Weights of a small image classifier: arch vit.
Rows from block 5 of a small image classifier, named by matrix and row number. Rows with one number belong to one neuron. Each number is 128 + 24 x the weight over its row's rms, rounded and kept within 0 to 255. All counts start at 0.
Before each neuron's rows are labels from the 100 images, of 14976, where the neuron reaches its highest value: "strongest on" is what is common among them. Only what is clearly more common there than usual is listed. The data: scattered letters and digits in many colours. In brackets: how many of the 100.
# fc1: MLP up (model.blocks.5.mlp.fc1.weight, 768x192), inputs 128-191
# fc2: MLP down (model.blocks.5.mlp.fc2.weight, 192x768, transposed), outputs 128-191

strongest on: the character 5 (68); largest: 5 (65)
fc1.81 [102 149 131 129 126 105 123 108  68 141 111 158 100 122 121  97 146 124 122 142 111 106 125 162  95 139 126 163  90 135 126  93  86 150 145 121 115 157 114  85 161 131 144 161  98 142 111 112 111 103 106 134 132 171  92 113 132 139 168 113 140 157 105 111]
fc2.81 [134 151 112  86 125 147 111 127 130 133 114  85 157 112 102 138 143  78 145 192 126 131 122 115  95 137 181 155  97 151 155 103 155 124  98 158 103  71 157 133 125 119 130 117 127 149 121 125 115 158 128  87 138 103 118 143 118  98  74 114 117 122 153 135]

strongest on: the character 6 (62); largest: 6 (59); the character 0 (31); largest: 0 (25)
fc1.469 [ 84 140 141 125 115 118 166  83 121 113 153  80 120 137 130 112 135  80 155 117 124 128 125 166 102  81 126 149 140 119 136 133 114 134 123 135 138 146 121 126 122 161 113 136 144 123 123  79 111 116 124 144 105 146 125 119 117  79 125 143 114 148 123  99]
fc2.469 [ 83  68 171 126 152 144 136 122 103 148 110  81 151 127 167 148 116 165 137 134 112 111 161 122 147 141  97 120 133 163 128 116 108 144 124 130 149 126 129 119 147 135 145 122 126 127  76 112 131 124 111 124 120 130 132 147 109 106 138 142 134 121 151 130]

strongest on: the character C (98); largest: C (98)
fc1.704 [127 105 131 112 121 136 130 101 102 110 107 100 103 103 114  92 106 110 145 150 115 150 128 135 118  93 110 125 124 107 124 110 146 101 116 131 107 148 177 152 117  93 129 127 112 152 165 108 131  80 133 132 121 156 110 138 102 157 150  90 140 139 160 111]
fc2.704 [118 177 121 137 124 204 147 129 112 119 134 112 185 114 106 136 133 105 167 104 121 143 141 115 129 139 131  92 114 110 118 131 104 151 165 116 135 113 117 110 173 171 123 144 109 123  76 106 154 139 117 140 123 129 163 105 168 133  92 149 109 125 123 108]

strongest on: the character 5 (82); largest: 5 (79)
fc1.179 [139 148 119 128 133 105 169 150 146 133 130  79 145 125 101 116 156 176 174 134 101 102 160 133  75 146 113  70 106 137 112 136 119 129 138 109 143 126 153 130 133 139 114 152  72  98 128 106 109 137 158 125 138 123 169 100 174  85 140 121 121  99 145  75]
fc2.179 [136 114 105 133 100  80 182 121 114  97 154 119 121 119 141 122 144 156 138 141 141  94  94 123 167 107 116 113 134  65  91 102 105 173 139 139 124 118 120 134 136 129 164 142 131 143 107 148 112 137 132 112 149 170 113 124  97 105 113 146 137 134 117 166]

strongest on: the character X (47); largest: X (39); the character Y (25)
fc1.88 [126 118 125 134  98 138 146 134 125 135 103 113 131 112 110 118 172 134 136 126  79 132 102  75  89  93 127 198 162 122 104 132  80 157 127 177 133 124 152  99 111 123 161 137 107 128 109 136  96 142 173 130 160 102 137 124 138 136 123 142 114 108  63 127]
fc2.88 [130 163 114 120 104 126 180 152  62 140 158 165 130 150 149 113 124 148 134 150 122 114 133 169 138 122 151 111 128 109  86 111 100 104 111 114  98 134 131 114 132 128 150 131 126 146 154 152 132  91 127  43  99 115 115 137 105 185 107 141 149 115 105 137]

strongest on: the character X (42); largest: X (32); the character R (30); the character A (30)
fc1.600 [149 157 121 139 162 142  90 100 148 143 120 187 101 104 136 149 146 125 118 125 136 117 133 159 123 141 115 159  78 121 137 128 132 131 117  92 138 129  98 142 161 190 171 136 114  97 100 159 154 129 107 139 103 172 118 143  91 133 127 136  92 126 150  96]
fc2.600 [113 158  81 121 123 160 132 122 130  98 103 111 111 143  89 114 104 142 103 164 146 159 131 126 138 165 145  91 118 112 146 149 132 157 108 139 128 161 143  67 104 137 123 131 144 119 112 128 161 123 119 125 139 139 120 108 127 146 100 148 171 107 137 103]

strongest on: the character 7 (97); largest: 7 (96)
fc1.64 [119 159 126 115 161 179 115 136 161 118 104 153 121 126 126 114 112 125 131 127 104 120 134  89 137 167 114 162 117 142 108 137  51 176  97 126 155 128  95 136 134 123 152 168 162 156 165 106  75 135 144 124  95 136 128 123 167 124 130  94  98 124 178 154]
fc2.64 [ 86 137  87 123  98 100 128 115  93 131 138 110 137 158 151  97 121 152 129 135 121 151 121 137 118 104  99 160 108 167 181 145 157 136 131 155 126 107 149 154 105 142 127 103 113 121 105 100 137 121 142 100 122 115 147 131 117 135 172 123 111 146  90  88]

strongest on: the character 7 (45); largest: 7 (40); the character T (37); the character E (31)
fc1.277 [ 92 130 110 107 167 136 130 116  98 111 136  77 150 183  82 133 124 118 157 134 143 137 176 103 129 124 127 130 112 130 147 147 122 105  88 117 140 109 116 150 130 172  83 106 107 112 108 131 103  54 123 107 166 150 136 128 137 131  99 132 142 100 135 130]
fc2.277 [146 120 156 164  85 133 110  95 112  99 135 160  95 111 137 129  95 142 148  97 110 161 142 141 122 133 138  98 102 113 130 126 137 138 182 130 105 119 177 130 119  69 171 140 128 114 122 115 188 132 125 102 163 150 158 126  92 100 134 111 119 154 129 136]

strongest on: the character X (35); the character Y (33); largest: X (31); largest: Y (27)
fc1.228 [122 127 104 122 102 167 154 147 142 121 155 137 159 109 130 125 117  65 156 105 107 141 176 135 141 155  97 164 121 146 111 124 161 112 101 163 103 153 155 158  64 146 159 123 119 111 179 131 139 140 140  94 115 138  80 187 123 127 140 141 157 104 151 121]
fc2.228 [141 138 130 117 150 129 102 155 117 130 150  68 112 149 179 116 150 161 134 137 139 165  96 140 138  87 138 124 116  92 129 139 118 140 129 109 136 165 110 169 165 112 124 126 120 139  83 115 112 178 136 144  99  66 121 120 138 136 152 134 113 159 139 142]

strongest on: the character 7 (88); largest: 7 (87)
fc1.731 [170 145 145 122 106 111 122 144 112 101  97 144 120 115 111 179 127 116 129  99 119 106 143 151 140 114 121 111 140 128 120 151 152 117 149 104 132 139 138 130 123 120 115 155  99 109 130 119 139  41 118 122 146 133 107 125  91 142 164 146 116 113 121 122]
fc2.731 [ 61 128 145  92 112 115 102 139 141 109 177  86  93 119 129 129 111 174 171  78  83 138 117 141 171 134  94 119 133 112 126 111 111 135 121 125 155 121  82 100 122 162 142 125 115 162 174 129 147 133 114 167  82 118 109 115 106 117 168 105  95 133 120 128]

strongest on: the character 6 (91); largest: 6 (91)
fc1.565 [108  86 132 197 127 137 100 105 165 124 108 133 101 154 118  96 144 139 119 124 123 126 175 101 150 128 107 122 129  64 151 158 142 132 155 127 165 114 119 105 121 139 146 144 147 148 142 153 110 128 154  95 131 194 147 108 130 128  95 121 124 108 146 161]
fc2.565 [144 162 108 134 167 133 171 125 123 118 132 123 131  89 139 152 127 131 173 127 131 128 106 134 117 138 179  88 134  80 140 149 140 178 122  97 110 124 146 100 109 110  94 134 125 119 107 130 121 131 134 186 132 126 105 113 128 132  92 123 106 178 130  91]

strongest on: the character T (63); largest: T (58); the character 3 (39); largest: 3 (34)
fc1.765 [ 93 100 115 118 121 123 116 131 100 150 103 152 118 158 104 158 126 103  99 124 181 118 109 113  94 163 149 150  87 203 138 156 105 103 148 138 150 147 131  97 125 147 150 105 126 159 103 135 105 120 143 112  90 140 146  85 132 136 135  98 122 137  98 141]
fc2.765 [168  82  98  58 156 114 158 131 118 115 123 133 133 135 193 112 123 113 146 115 101 106  82 161 129 101 176 134 118 128 113 141 118 153 119 115 152 107 143 165 146  96 104 117 123 122 121 112 121 146 110  88 151 163 112 176 120 169 154 136 145 105 165 136]

strongest on: the character R (100); largest: R (100)
fc1.300 [113 132 136 142 135 123  92 114 122  64 144 166 124 126 101 125 108 105 150 133 144 115 132 119 159 157 119 144 114 149 140 143 153 109  86 108 124 134 107 135 144 141 104 123 166 178 137 139 115 111 127 174 126 128 143 123 136 165  96 135 131  97 129 109]
fc2.300 [119  98 117 120 148 143 124 159 142  90 149 149 147 157 110 189 104  93 156 144 132 163 113  81 164 123 154 178 112  89 128 125  96 105 106 130 117 129  90 128 143 135 125 168 145 134 111 149 114 106 103 157 105 117 134 123 122 150 122 145 103 126 151  84]

strongest on: the character 6 (73); largest: 6 (70)
fc1.117 [114 133 161 105 161 129 163 162 155 121 116 185 123 117 109 102 105 156 110 100 111 145 118 121 160  64 144  96 118 132 113 123 133 161 100 120 158 124 142 147 122 127 114 135 120  91  94  95  88  99 168 112 179 141 104 115 120 130 163 129 136 111 183 106]
fc2.117 [124 125 110 165 158 101 113 144 176 136 122 121 103 152 188 127 125  99 109 144  83 110  81 173 159 134 117 100 142  96 127 124 103 130 149 157  80 134 150 166 151 135 124 127 144 132 175 159 133 185 128 133 150 114 135 129 123 146 120 151 147  96  78 146]

strongest on: the character S (40); largest: S (33)
fc1.185 [149 121 150 171 166 155 152 126  81 142 105 104 145 116 120 142 106 129 126 141 124 129 126 142 104 119 133 181 146 124 153 116 149 100  92 101 182 119 131  98  98 188  99 103 132 138 104 165 114 118 136 122 130 112 107 167 111 168 140 164 121 138 124  94]
fc2.185 [109 108 167 115  91 101 130 141 138 179 126 130 115 143 147 136 190 124 120 156  87 122 112  94 128 120 117 157 101 189 102 112 105 140 128 131 104 112  80 147 154 131 104 138 147 128 110  98 149 134  97 159 152  97 166 155 162 119 127  96 143 170 138 128]

strongest on: the character F (61); largest: F (57); the character E (28)
fc1.602 [101 145  93 124 165 127 125 111 135 143  68 110  92 111 130 133 139 113 124 161 175 103  96 162 130 133 151 129 158 136 104 100 125 110 110 139 126 145 139 166 120 143 120 162 125 168  94 125 126 139 147 168  96 182 167 123 137 118 155 107 101 119 145 131]
fc2.602 [173 137 139 137 104  99 151 118 109 101  85 128 139 137 123 138 130 137 145 153  51 147 143 119 156 132 134 112 100 141 133 149 144 115  47  95 134 128 144 150 121  92 122 169 128 103 107 159 106 136 147  74 169 140 142 175 135 149 113 160 159 142 112 108]

strongest on: the character R (63); largest: R (61); the character K (43); largest: K (35)
fc1.378 [145 130 122 116 162 131  99 133 155 133 138 159 149 163 115 156 154 130 153 146 182 160 163 123 155 171 131 144 155  72 104 127 123 101 121 138  89 155  69 118 143 122  79 138 130 173 131 126 133 132 123 138 143 136 161 124 110 158 167  95 148 125 147 119]
fc2.378 [101 144 114 145 144 133 164  97 103 109 134 125 132 119 136 142 167  76 126 153  69 172 110 121 150 127 120 123  99 187 142 126 108 162  97  72 141  99 107 133 103 128 123 114 157 123 137 132 146 112 127 117 119 154 118 155 143 139 114 119 120 118 133 121]

strongest on: the character F (97); largest: F (97)
fc1.488 [113 120 177 133 151 141 114  90 101 132  89 133  99 130 116 156 155 120 159 122 141 173  98 161 189 155 165 123  98 158 138 122 130 144 137  63 168 112 115 120 116 135 107 135 102 126 141 137 122 137 180 141  95 117 144 153 118  91 142 149 111  97 148 128]
fc2.488 [164 114  86 150 157 121 111 125  89 153 104 152 108 145 167 151 123  98 119 118 164 128 125 127 164 125 167 146 145 137  93 146 114 112 131 112 134 163 129 139  97 176 191 144 128 103 113 154 107 146 141 143 122  94 107 159  55 131 126 126 142 128 105 128]

strongest on: the character R (76); largest: R (75)
fc1.175 [152 142 133 115 114 132 141 154 120  98 163 124 122 116 131 104  97 111 146 108  92 140 156 106 124 125  83 170 120  81 143 147 119 100 119 131 154 140 132 105 100 136 109 140 117  89 153 147  95 109 160 132 132 190  90 139 159 103 116 130 149 142 129 133]
fc2.175 [150  86 152 103 143 136 132 123 112  85 152 127 125 126 123 141 157 126 157 110 174 125  91 107 123 105 142 124 186 151 115 161  98 126 138 106 146 157 125 122 104 118 118  99 100 125  88 113 152 146 104 132 125 139 123 110 121 144 146  87 147 148 177  90]

strongest on: the character T (68); largest: T (64); the character 7 (28)
fc1.237 [109 137 132 116 120 141 119 156  97 128 104 109 115 155 145 103 115 115 137 146 120 122 108  95 144 126 135 176 147 126 149 154 142  90 142 167 103 135 127 119 126 177 155 104 113 148 113 119 120 148 112 112 134 129 126 122 148 134 160 145  87 116 125 151]
fc2.237 [113 119 143 110 116 107 160 117  75 173 133 148 110 132 138 146  75 165 164 128 144 121 115 130 167 173 119 116 174 139 124  96 151 120 156 114 142 133 100 128  98 146 148 124 124 123 103 122  90  99 108 153 122  94  98 119  98 158 127 126 150 145 178 137]

strongest on: the character X (69); largest: X (66)
fc1.482 [162 131 124 181 114 109 168 106 164 104 121 101 135 150 148 171 118 130 121 130 129  97 101 131 100 124 148 156 131 129 158 119 134 166 154 112 146 166 157 102  96 123  97 112 108 168  96 104 143 129 124 147 111 115 137 116 123 140 129 139 145  98 107 120]
fc2.482 [ 91 175 149 113 134 152 109  96 135 133  88  98  89 137 148 102  91 146 137 147 161 140 117  87 140  92 123 135 132 146 163 133 166  53 160 143 164 167 123 126  93 126 128 122 167  87 175 105 106 128 125 113 133 123 118 172 131 124 124 128 100 152 132 109]

strongest on: the character 5 (100); largest: 5 (100)
fc1.648 [172 165 118 112 131 110 143 109 135 134 117 133 120 148 122 106 125 176 126 107 141 106  96 118 115 175 113 144 120  84  71 122 163 130 169  94 166 118 128 163 154  97 166 124 133 137 126 156 160 145 119 138 186 149  77 123 139 106 137 121 132 111 159 116]
fc2.648 [127 146 119 140 119 135 154 157 160 140  96  85 150 136  98 114 133 106 138 181 142 124 143 159 112 158 106 125 166 138 129 136 114 148  89  75 138 154  95 149 142 114 146 126 123  92 138 173 105 172 124 110 116 100 121 127 148  67  99 124 146 132 155 154]

strongest on: the character S (36); largest: S (31)
fc1.178 [131 121 154 154  89 162  87 110 109 131 140 124 134 144 111 142 115  88 183 106 117 175 129 180 142 145 127 136 117 109 141 121 171 108 146  82 130  97 122 137 139 159 111 177  83 126  79 108 156 132 136 107 146 136 141  89 122 128 132 134 125 128  83 152]
fc2.178 [ 99 116 121  98 181 103 138 107 100 144 133 126 116 111 176 114 122 154  95 169 106  92 120 151 105 141 145  95  96  84 122 110 175 166 132 177 168 156 129 112 119  94 184 163 141 125 138 120 154 146 160 131 133 120 137 147 137 172 127 139 113 167 154 128]

strongest on: the character 6 (25)
fc1.501 [103 156 130 132 111 143 111 147 111 140 108 152 116 142  90 142  85 152 143 147 105 129 143 153 160 108 109 108 117 148  90 176 126 157 169 124 141 102  80 104 124 100 110 137 143  91 127 110 146 162 115 133 122 155 116 116 149 131  83 169 123 107 100 128]
fc2.501 [107 127 138 153 105  98 112 109 119 105 150 125 151 139  97 115 176 122 130  88 142 151 125 110 129 139 143 103 121 116 119 150 106 150  85 174 141 108 153 173 168 127 132  94 124  93  98 109 110 130  87 147 131 100 133 136  93 123 130 130  90 164 136 134]

strongest on: the character C (100); largest: C (100)
fc1.631 [137 112 115 174  80 165  65 119 125 101 121 117  98  78 157 101 138 122 174 145 108 105 164 120 146 138 122 178 139 116 142 135  48  98 159 108 138  99 139 133 162 105 111 157 125  92 152 149 132 134  96 113 125 135 141 141 131 125 122 104  99 149 126 113]
fc2.631 [111 100 118 120 114 147 114 132 103  66 121 144 182 103 125 126 121 119 133 152 115  98 129 137 141 115  80 141 144 127 148 139 101 148 116 104 113 111 162 103 145 116  96 157  89 150 120 163 131 131 162  88 136 129 124 157 144 135 143  76 110 111 138 133]

strongest on: the character F (34); largest: F (29)
fc1.475 [130 123 131 151 136 141 141 105 133 121 119 140  92 136 127 133 156 114 133 144 168  97 119 143 156 133 151  85 137 132 111  94 154 122 168 157 119 150 129 104 113 156 143 146 125 165 118 105 165 161 126 171 118 132 130 121 126 100 109 146 104  89 108 106]
fc2.475 [147 126 121 144 122  85 145 168  95 149 146  67 128 143 125 140 128 153 155 121 119 106 161 104 156 103 129 101 122 116 104 154 164 153  75 126 126 165 134 145 153  84 143  91  97 134 142 117 129  94 172  89 158 112 172 130 107 123 149  76 146 150 152 149]

strongest on: the character R (92); largest: R (91)
fc1.499 [100 112 162 141 101 153  91 128  96 169 118 145 120 102 117 161 109 121 109 153 103 153 135 156 142 134 129 140  86 106  97 135 126 123 114 150 146 145 145 117 123 100 107 108 127 143 153 129  77 123 137 123 104 142 176 122 172 102 132 136 137 101 151 166]
fc2.499 [144 125 114 171 151 145 152 155 161  92 111 111 182 158 144 122 143 114 125 162 159 134 127  98 103 114 106 145  95 157 132 130 110 118 109 158 103 140 148  98 131 129  54 127 148 148  98 111 103 144 123 122 151 116 115 138 142 165 127 138 122 144 153 147]

strongest on: the character R (99); largest: R (97)
fc1.264 [127 154 149 115 150 168  93 164 155  92  89 127 145 143 154 133 120 134  99 138 138 104 147 142 127 125 145 122 110 103 121 134 110 111  98 122 131 186  99 147 155 114 133  78 116 138 105 112 117 157 156 125 164 157 155 141  76 135 137 147 108 123 132 131]
fc2.264 [ 97 160 118 185  75 104 154 118 107 138 146 116 157 117 139 154 146 139  95 145 117 155  77 117 115 119 106 167 156 149 112 129 139 104  96 140 136 104 106 112  97 120 131 140 151  88 131 179 132 122 130 126 120 126 133 125 135 124  94  93  97 121 152 131]

strongest on: the character T (91); largest: T (90)
fc1.449 [129 153 148 130 148 164 135  77 161 128 108 181 144 130 125 156 106  90  77 138 149 142 151 158 108 132 166 110 128 122 119 150 161 108 132 154 164 167 156 128 107 134 148 162 142 118 131 107  79 120 112 134 134 143 150 122 149 124 100 129 130  97 102 152]
fc2.449 [108 123 101  72 126 111 124 120 182 104 111 161 157 128  70 157 121 124 110 151 167 169 115 122 143 127 140 150  96 125 130  97  81  96 160  90 104 152 122 124 141 142 140 138 141 106  73 138 111 157 160  95 128 125 154 101 130 111 106 169 116  92 126 146]

strongest on: the character X (60); largest: X (57); the character K (32); largest: K (26)
fc1.219 [152 120 158 126 145 151 123 138 100  94 134 105 115  68 161 129 152 122 111 121 102 122  93 118 133  98 122 110 135 107 169 133 143 110 135 107 127 138 128 144 119 124  77 104 172  78  96 118 111 129 158 142 122 152 167 124 147 181 116 145 122 111 119 122]
fc2.219 [155 143 100 130 110 134 170 111 121 151 133 131  84  68 134 138 105 160 145 130 122 158 151 123 121 157 138 100 112 104 115 114 167 144  82 148  93 149 138 157 131 122 138 102  92 119 119 119 112 133 172 148 156 118 125 183 144 104 147 101 130 157 134 109]

strongest on: the character X (71); largest: X (68)
fc1.686 [122 183 122 123  88 130 133 112 137 122 116  88  79 129 153 171 115 134 142 142 146 156 162 119 127 164 115 166 138 152 114  99 112  98 125 183 158 137 135 146 143  86 126 150 115 101 126 118 112 126  97 144 120 114 129 119 201 137 144 122 151  76  87 116]
fc2.686 [114 121 115 109 120 143 152  93 145 127 141 125 143 135 114  68 106 115  81 131 146 138  89 117  60  92  97 111 165 154 104 143  98 139  97 124 149 137 133 144 118 119  98 128 160  87 133 159 168 145 148  93 154 123 124 113 118  74  99 156 134 112 170  98]

strongest on: the character 7 (44); largest: 7 (40); the character Z (31); largest: Z (29)
fc1.741 [ 91 141  46 160 123 130  91  95 113 146 150 105 126 149 130 160 126 162 147 104 171 109 111 137 135 148 130 121 135 139 125 156 130 143 137 131 120 108 137 154 137 137 179 109 124 103 143 160 126 150 118 126 130 149  97 150 153 111 159 145 124 133 121  92]
fc2.741 [135 128 168 150 134  82 150 166 146 137 114 126 131 143 132 123 105 111 157 112 112 152 134 147 123  87 118 137  93 134 158 116 136 125 114 201 115 101 109 135 108 138 124 121  93 150 136 131 113 103 155  98 110 104 118 104 113 157 164  98 157 144 107  95]

strongest on: the character S (88); largest: S (88)
fc1.714 [182  78 127 120 157 111 100 111 132 101 140  89 115 103 128 161 127 136 108 119 117 135 129  91  93 155 132 114  99 159 119 117 113 112 134 118 138 133 137 151 147 160  94 126 134 123 140 149 142 147 120 146 139 166 160 170  93 127 128 132 129 152 124 112]
fc2.714 [107 128 142 137  93 146 124 167  83 126 140 158 126 121 172 153 107 136 141 155 130 137 147 121 108 111 146 140 119 169 141 183 124 112 147 148 158 125 127 125 122 150 124 131 166 113 120 100 145 106 122 120 108 154 144  81 157 170 153  92  95 134 111  95]

strongest on: the character F (32); the character Z (31); largest: F (29); the character 7 (27)
fc1.761 [132  86 134 147 100 100 122  84 135 151  94  97  88  85 168 168 158 121 167 117  90 143 108 113 114  99 109 144  92 101 144 171 122 115 149  93 121 158 135 187 123 137 116 102 141 117 120 131 165 134 140 130 118 113  98 147  95 138  87 165 132 109 129 157]
fc2.761 [118 150 118 116 170  89 156 117 117 138 185 141 115 140 128 116  89 119 106 158 162 153 102 138 107 157 114 140 116  98  83 115 143 119  92 119 147  95 119 157 158 142 158 137 131 130  78 160 115 128 159 118 130 116 126 132 105 102 139  75 142 134 136 126]

strongest on: the character 6 (81); largest: 6 (78); the character G (29)
fc1.718 [ 89 134 133 140 157  88 115 117 165 123 123 118  96 149 108 143  96 139 155 141 109 170 126  79 141 140 129  98 125 116 128 148 147 163 167  69  77 128 121  87 145 142 138 131  98 113 127  92 127 135 135 120 145 161  69 112 123 125 100 105 150 123 130 146]
fc2.718 [123  93 143 162 101 115 141 111 113  82  82 165 103 143 137 110 125 139  77 115 146 105 113 137 128 141 147 142 166 109 122 145 126 137 133 111 128 125 113 150 133 116 136 103 166 106 141 120 140 129 114 143 144 140  97 122 102 146 143 110 174 116 141 141]

strongest on: the character 5 (60); largest: 5 (57); the character 8 (36); largest: 8 (31)
fc1.712 [115 137 102 112 158 126 143 183 145  93  88 129 152 106 152 155 145 140 144 133 133 121 113 127 122 129  82 121 127 107 126 114 128 117 114 132 135 148 142 136 165  97 185  98  96 125 130 107 137 137 154 101 138 156 140 123 122 119  83 114 118  95 177 123]
fc2.712 [127 124 112 127 166 118 177  88 103 137  86 108 122  94 165 145 107 163 141 108  98 150 141 169 129 119 132 122 141 191 120 184 145 178 149 141 123 140 143 131 126 121 134 135 110 149  92 144 123 165 116 136 124  93 133  72 140 171 122 117 123 118  88 118]

strongest on: the character 7 (50); largest: 7 (43)
fc1.206 [136 123 127 111 134 144  90  95 123 126 133  62  93 118 155 141 138 132 124 138 112 178 142 167 112 160 156 116 118 119 134 136 106 107 127 140 173 132 127  88 142 120 111 126 135 164 113 126 145 138 155  81 103 130 109 105 144 161 122 155  96 131 118 134]
fc2.206 [111  97 109 134 153 130  90 173 140  62 133 103 135 162 111  95 139 139 103  99 141 117 172 101 137 107 131 136 117 143 158 136  92 124 128  96  95  76 194 126 141 131 134 137 126 107  96 140 120 167 123  99  86 145 157 160 118 118 140  87 111 188  97 120]

strongest on: the character C (58); largest: C (57)
fc1.564 [ 98 140 116 146  75 169 119 131 128 139 111  94 107 109 122 120  99 100 155 109  98 128 159 120 150 137 119 137 132  91 194  93  86 166 135 146 147 188 145 136 128 144 126 143 131 146 146 157 118 104  87 141 110 117 117 137 122 145 150  98 119 130 126 144]
fc2.564 [124 124 104 142 116 117 103 125 108 119 152  85 162  69 113 119  74 105 136 120 134 145 132 131 117  81 120 135 110 156 129 132 130 114 118 134  99 108 119  94 143 101 102  74 120 111 117 139 111 156 114 127 117 125  93 110 107 109 119 115 108 117 113 125]

strongest on: the character R (49); largest: R (46)
fc1.166 [171  87 164 121 155 139 132 107 158 119 151 170 101 137 110 135 156 167 160 145 118 113 142  93 122  97  98 142 105 108 120  99 117 109 178 128 137 136 148 134 119 105 147 114 139 108 111 156 153 131 152 114 107  71 158 100  96 120 118 149 114  93 111 162]
fc2.166 [137 147  86 128 115 140 107 154 124 137 113 123 114 111  92 122  94 159 121 127 135  90 160 155 127 160 184 120 137 131 113 113 141 102 133 151 138 114 160  90 137 170 108 113  84 127 154 116 123 124 129 119 153 130 139 150 144 130 137 123 101 146 141 144]

strongest on: the character 4 (59); largest: 4 (57); the character J (29)
fc1.659 [100 136 117 144 128 142 143  82 129 142 123 145 127 101 153 113 125 101 147  94 156  79 168 148 164 133 170 125 151 129 128 138 136 160 117  91 110 121 112 131 119 116 146 137 140 152 121 139 112 140 172 111 103 136  96 111 123 161 149  96 141 130 143 126]
fc2.659 [133 130  97 152 150 114  93 110 117 150 108 171 152  99 152 136 133 133 120 116 124 153 121 141 179 123 110 130 119 119 129 128 159 127 120 132 160  74 100 110 136 174 182 121 103 155 110 133 130  90 153 135 106 124 152 131 126 117  84 115 115 104 105 129]

strongest on: the character R (89); largest: R (89)
fc1.184 [ 75 167 109 137 140 101  81 135 135  87 150 152 119 127 137 105  93  97 144 110 168 143 107 128 133 117 166 152  85 127  61 151 160 119 108 127 153 128 135 159 157 130 158 148 137 125 160 144  87 126 130 163 125 114 136 106 149 119 108 118 110 129 114 116]
fc2.184 [149 113 135 135 129 112  84 174 128 123 163 147 166 104 112 131 114 128 127 163 135 131 111  83 121 118 117 121 121 129 120 126 122 105  97 161 136 125  79 130 137 131 131 165 112 117 145 108 109 134 111 156 126 149 134  81 114 136 132 129 126 159 169  67]

strongest on: the character F (82); largest: F (82)
fc1.730 [ 80 121 148 188 145 112 142 168 107 175 100  93 127 165 127 150 124  92 158 122 144  98 116 118 162 134 173 109 112 121  89 158 140 133 133 106 149 110 134  91 112 135 154 134 110 124  92 108 166 154 205 127  91  97 165 150 129  61 109 133 130  98 140 145]
fc2.730 [154 136  74 151 143 134 135  98  95 152 113 137 128 177 135 136 134 145 105 154 121  95 152 144 162 145 142 115 120 142 149 157 115 132 137 107  92 159 144 138 157 147 122 159 112 111  97 142 135 141 161 136 131 104 106 140  89 124  95 114 129 123 146 170]

strongest on: the character F (59); largest: F (51); the character 5 (28); largest: 5 (25)
fc1.173 [130 111 189 116 136  95 148 149 114 127 151 122 144 118 146 180 102 112 162  92  84 115 129 129 165 167 158  99 113 122 128 131 138 140 150  97 130 132 124 101 120 150  80 138 110 147  80 130 129 132 161 184 109 107 118 120 112 103 114 103 134 108 101 109]
fc2.173 [127 134 115 154 124 128 136 121 102 178 131 133 122 140 133 138 160  85 124 128 119 109 138 143 127  81 195 148 120 141 151 143 132 105 134 129 126 166 124 136 111 144 136 140  95 113 125 151 130 138 151 132  80 124 134 120 105 127 128 151 175 149 137 123]

strongest on: the character S (67); largest: S (65); the character G (30)
fc1.135 [121  75 135 115 133 165 105 162 130 141 117 113 119 147 139 100 118 169 169 146 104 159 109 129 122 129 144 130  82 142 129  92 154 108 135 145 133 141 141  99 144 174 104 120 156 109 114  81 157 136 113 116 130 130 121 149  88 105 116 125 126 119  83 154]
fc2.135 [ 85 170  96 173 132 135 103 145 149 119 139 143 110 124 129 123 136  82 136 145 166 100 127 119 110 112 103 125 126 144 127 182 120  98 201 130 143 134 117 198 153 158 133 114 113 117 154 128 101 159 129 112 113 156 132 154 117 130 125 131  62 141  90  73]

strongest on: the character S (93); largest: S (93)
fc1.40 [128 144 121  87 138 172 140 108 136 149 150 143  85 123 118  95 145 101 156 150 156 119 162  93  83 132 165 159 124 161 148  91 145  97  94 126 126 140  56 124 147 147 108 137 132  97  72 117 126 176 117 121 127 116 160 125 138  83 132 104 130 100  94 133]
fc2.40 [ 86 133 140 114 121 173 140 160 123 102 150 133 183 136 122 150 107 131 122 130 117  85 112 125 136 149 158 121 144 146 137 136 125 137 134  93 137 131 123 112 122 122 118  73 165 170 142 128 147  54 137 194 101 154 123 136 107 170 144 139 156 180 149 128]

strongest on: the character F (98); largest: F (97)
fc1.161 [ 94 110 138 181  99  93 122 146 108  93 121 163 114 141  86 139 137 140 164  69  85  90 111 134 158 144 125 134 128 135 141 136 119 157  95 130 121 112  98 116 121 159 128 106 128 132 118 112 146  84 158 130 112 102  90 130 103 125 118 170 129 137 111 133]
fc2.161 [115 125 127 131 109 144 145 114 126 124 117 146 106 114 130 162 105 162 165 166 127 127 167 121 166 131 106 140 139  96 146 153 127  79 183 142 159 175 147 118  81 132 112 116 128 102 131 138 143 119 135 132 136 143 133 146  79 139 143 113  91 132  99 135]